A small image classifier, trained from scratch.
Model: 15.7M parameters, norm layernorm, moe expert_choice, num experts 64, patch size [4, 4].
Training: muon at rate 0.018, 8000 steps, batches of 512, held-out accuracy 98%.
Data: trained on rendered made-up planets, 195000 training examples.
Rows from expert 10 of block 5, named by matrix and row number. Rows with one number belong to one neuron. Each number is 128 + 24 x the weight over its row's rms, rounded and kept within 0 to 255. All counts start at 0. Numbers have three digits each.
# up: expert up (model.blocks.5.mlp.up, 64x64x128), inputs 0-127
# down: expert down (model.blocks.5.mlp.down, 64x128x64, transposed), outputs 0-127
up.0:134137115146122101149062105135117129113088101180100140102138153127154135103113200097148140132107131094147178165140135116163155097085121094135113100127125136126110150138141115115134112148130124137146106130113125096132160160140148134086185084097095161141140139124111094096129101126166116147111117138141143121138157166139156169133111169153115126129099100118131153165123108104111144102109
down.0:133143122147100114115127130114133101171117154121145139085102159098130122156144121173138065111107144134157101133125148137129149104121118113144163161104158101089113126085114137169149132118085107096106099094165120118084145096121113129101109144163147130163124119109169130122124172129145065107110112141168167097150145146086134141107167151157135091140128121146154121169127150120129133154120
up.1:100142116096111158145088099109057129074170137146130132171131134148133177110114117128111109118148157117134148107130117178097103145130138129119133148150129159123140141127087130126170126151072145072080084132128134129126138141124068111100170097156123109172129129155129144108128118145134098145114120166131167097125130092145156148171136133151093133110124132112140132134149141125105133126157
down.1:153165092145149148154145143134167128086110137152089130142110155152196133176103154097130159115132075147080096121084106126088110163087143123111127117125094101109150147118135149142114093095133123166129135086120186135098114137116136143111109136132123127114123148134124093122143115146094146099144132148122184139135096135098165134105145148104133127164129151138170122108133091120132129109115
up.2:129126183128115144086098129122119110133131115126114129100114145131123181082077121116125144154075140164175118127116146112094145123114134131158110132140181111132132145155104113162085165160167115147122120134116095094101135139147130114161117143122124126139137177108127144126090142110170106141191149091153092128098109130137087117085154106129120142117142149127120134187095110144139106122134
down.2:109095145096120137112130126139140151174137156143112121128136125150145076091134102163105098134124123088146125101103154144147151155139130126069111128104145107155084135102125114113155143119138123139112141119137126120145153074145143119121114175119170129134112137126084139135124095133141138117127099176152164096119103122075125148084204113123183120133137168099130161145122115124117170137095
up.3:123082083206158140115160120152110093157115147096139159123154170128086132166157103122138120141142117126133140136160101131137132102114147110105133137124114125154158078158095163144111174146107127152163125142115122140110101112140111152134118150154156130164102095131129093140132085116107093095110121073097135134146105148142110133140144115110175090110138095111149121152146136094155109119144
down.3:125145106145092151127165098155149128115132144119134184129108147134122112100124104152154142097112130181125090153139132134128089112149118105134083126143110095101129157115151133160127164139145174124116112167140104113138141092143099157159129080082145093126131162135125125114076132167111110129164076118156140121144107119136134147135156105142153161091112097122140095132094122196128097107128
up.4:131116159128149136153090136118102098152159151115138132116161130089134147132130077151143132110086109137105098154129144153139164100126122097138077144149115153143134093122133160154121146111173111170147122154114142128117167109104116163122112151091141129067076110095184136079131113141096126139135123117147176117147147148166121098092138083100122152129106128103115122127160152143160116121135
down.4:136113149094111134084181110108133133111127122111112135110177146145095121128127093102167112137129151100100114162154116133101126138183123170124126115117157157129134133113147126138123148157161153120124167146131119127163094133088146105125120151111137134087125098110146177142143125121151124171131071172116037119129148108138142128125137133151135136090139124133136149074143093121130094100100
up.5:136103084177108126120127127084138122141102121134109079128150133129100147105128135100134107142084162164157087079143093149139101154150171102140105162150123187126149100156122115175132128183150114112121117123133104141091100132186142171103146100176139112129150127110117120098090137157146144133113182097122092139140129134136106152135123126129133134120131106095132095136121117149114143136144
down.5:115097145117149126096140096115130142115144154105148123138120130119115089123102091118136098129170116098127151137141132149170191161122128152133151122149160161142120106119128153169132149121148141121151105065177120117135160112116174133136128133106093144139109126109186117131083096116128111074120119180173147127157105116111119123070172142122164143110120118117095109118117134113131144115083
up.6:118110173151173132112138125149115115133129139092187142115113150102134139152144110139103086129130136101132135095111113090105145105095108141134107098120124102109096104128103102188195123100131146125155134131167099108136120135155112114100130146131118125122100101171090116125069125127117145107158146133114142143139144072144139124169136185165146113173157143133098121110154178131134132116130
down.6:116121142137158112093092128101088113129138145138075173131140108111141120124134125131118115122168147121155111119169104141135117102159162130174116096132132153134114133104128152102096143113120083111110157126122101170130085120161136179111141177158153192113074141108147099145143117155156152150113124102116128106140131095127177121131125143116077137080131132110130154096140112112121177135129
up.7:107165118116150131090170106096103117159131134111114135123127113158136134182121102150101134100130148160089176132136135128119152088138145165099114108159108103094113128125121107134115118091062131139145123150161106154120170128130143134161102134158122126152135114116130092167097131133090129144113156146127100125136120098176126147114145095095123166175122102122120138181111137103126179136081
down.7:117140124148101117127144138114149120154130155134071130124142199106125129131130115151133171137177102115079170126177079096131138146180142163125118123126104194119130088118127095103116157148112143111096151174093118167148130134163132127139146114137067130130142124114135105107103115136102147112138141128130119161128162128095116094135123105110143150148115125101135096097094125107106128159111
up.8:096116152145111131127115121119133151113067189153148121131186122135166140148144096119106152110142144070078132110153131146139138156143089121129125169121117140111115132107147060096137136151137137170113141149144110115137140098101105147135119124136124142134142118151128122100154109115096118108100093197133095129085179136141172094146116100127136157112150144120162113103127092137129138119127
down.8:142060140125109135113123139113130117081128114119131111146106155139145124124120151117191142099109123168123124145128151135142099099143126126087097163124124119155136075150111126143104114125147140161153129134145110140113093133081104103185113154122112171125154150111111138113133081176159126156121114154077145140109161108120128113147100129157116134094110082092160179150126126142159114152163
up.9:117126105118123141114123149140191123143082126135189123153139103147129146120085102068103144174170139155128145096100175106103150111182123153135130155086124126102084106105144128101144127081134138126131153141134155153073100126145145115121119154103104140103113138124130121119126128147155140149103118154150149134125152130121114110119096111123092145170143131160136138106098142120072116171137
down.9:130140145163168062161152168107071118121113169113120122115105113130130119109177139151117104106128105137143133125147143117162140059127141135127100151134131130169120120083180103129110142144112141149133123115160135130154146163153076123150106115117124126115132122126106128133104116095116138142170145132135069101122113113142149109117112116130106140102139111124090168144150102191165081129137
up.10:120146123129085111161119156173129159120118113096112108096141145131173118101091123150133144129125126116139117150153179099151149134155137133156127095135117108186138138128147123140076133119139135149114138148066091132146139093137088124127109137130135147154118104131069158098132130143157124146134156144144066119127140136136133143090100091077093101160140181113095118119136147113127115179139
down.10:139124142123187133162100173156127127128165119082096098158138151123134112114113121128118111147060139113129167161166121124105140139171120111107129100132101145126136159153113123178097111121170097123087074136154110073089110106139113153112129123118098101121123111133150152179123129114140142132159145093095108116137153118167119114155147121105147144109125152111102100166130137145152117155143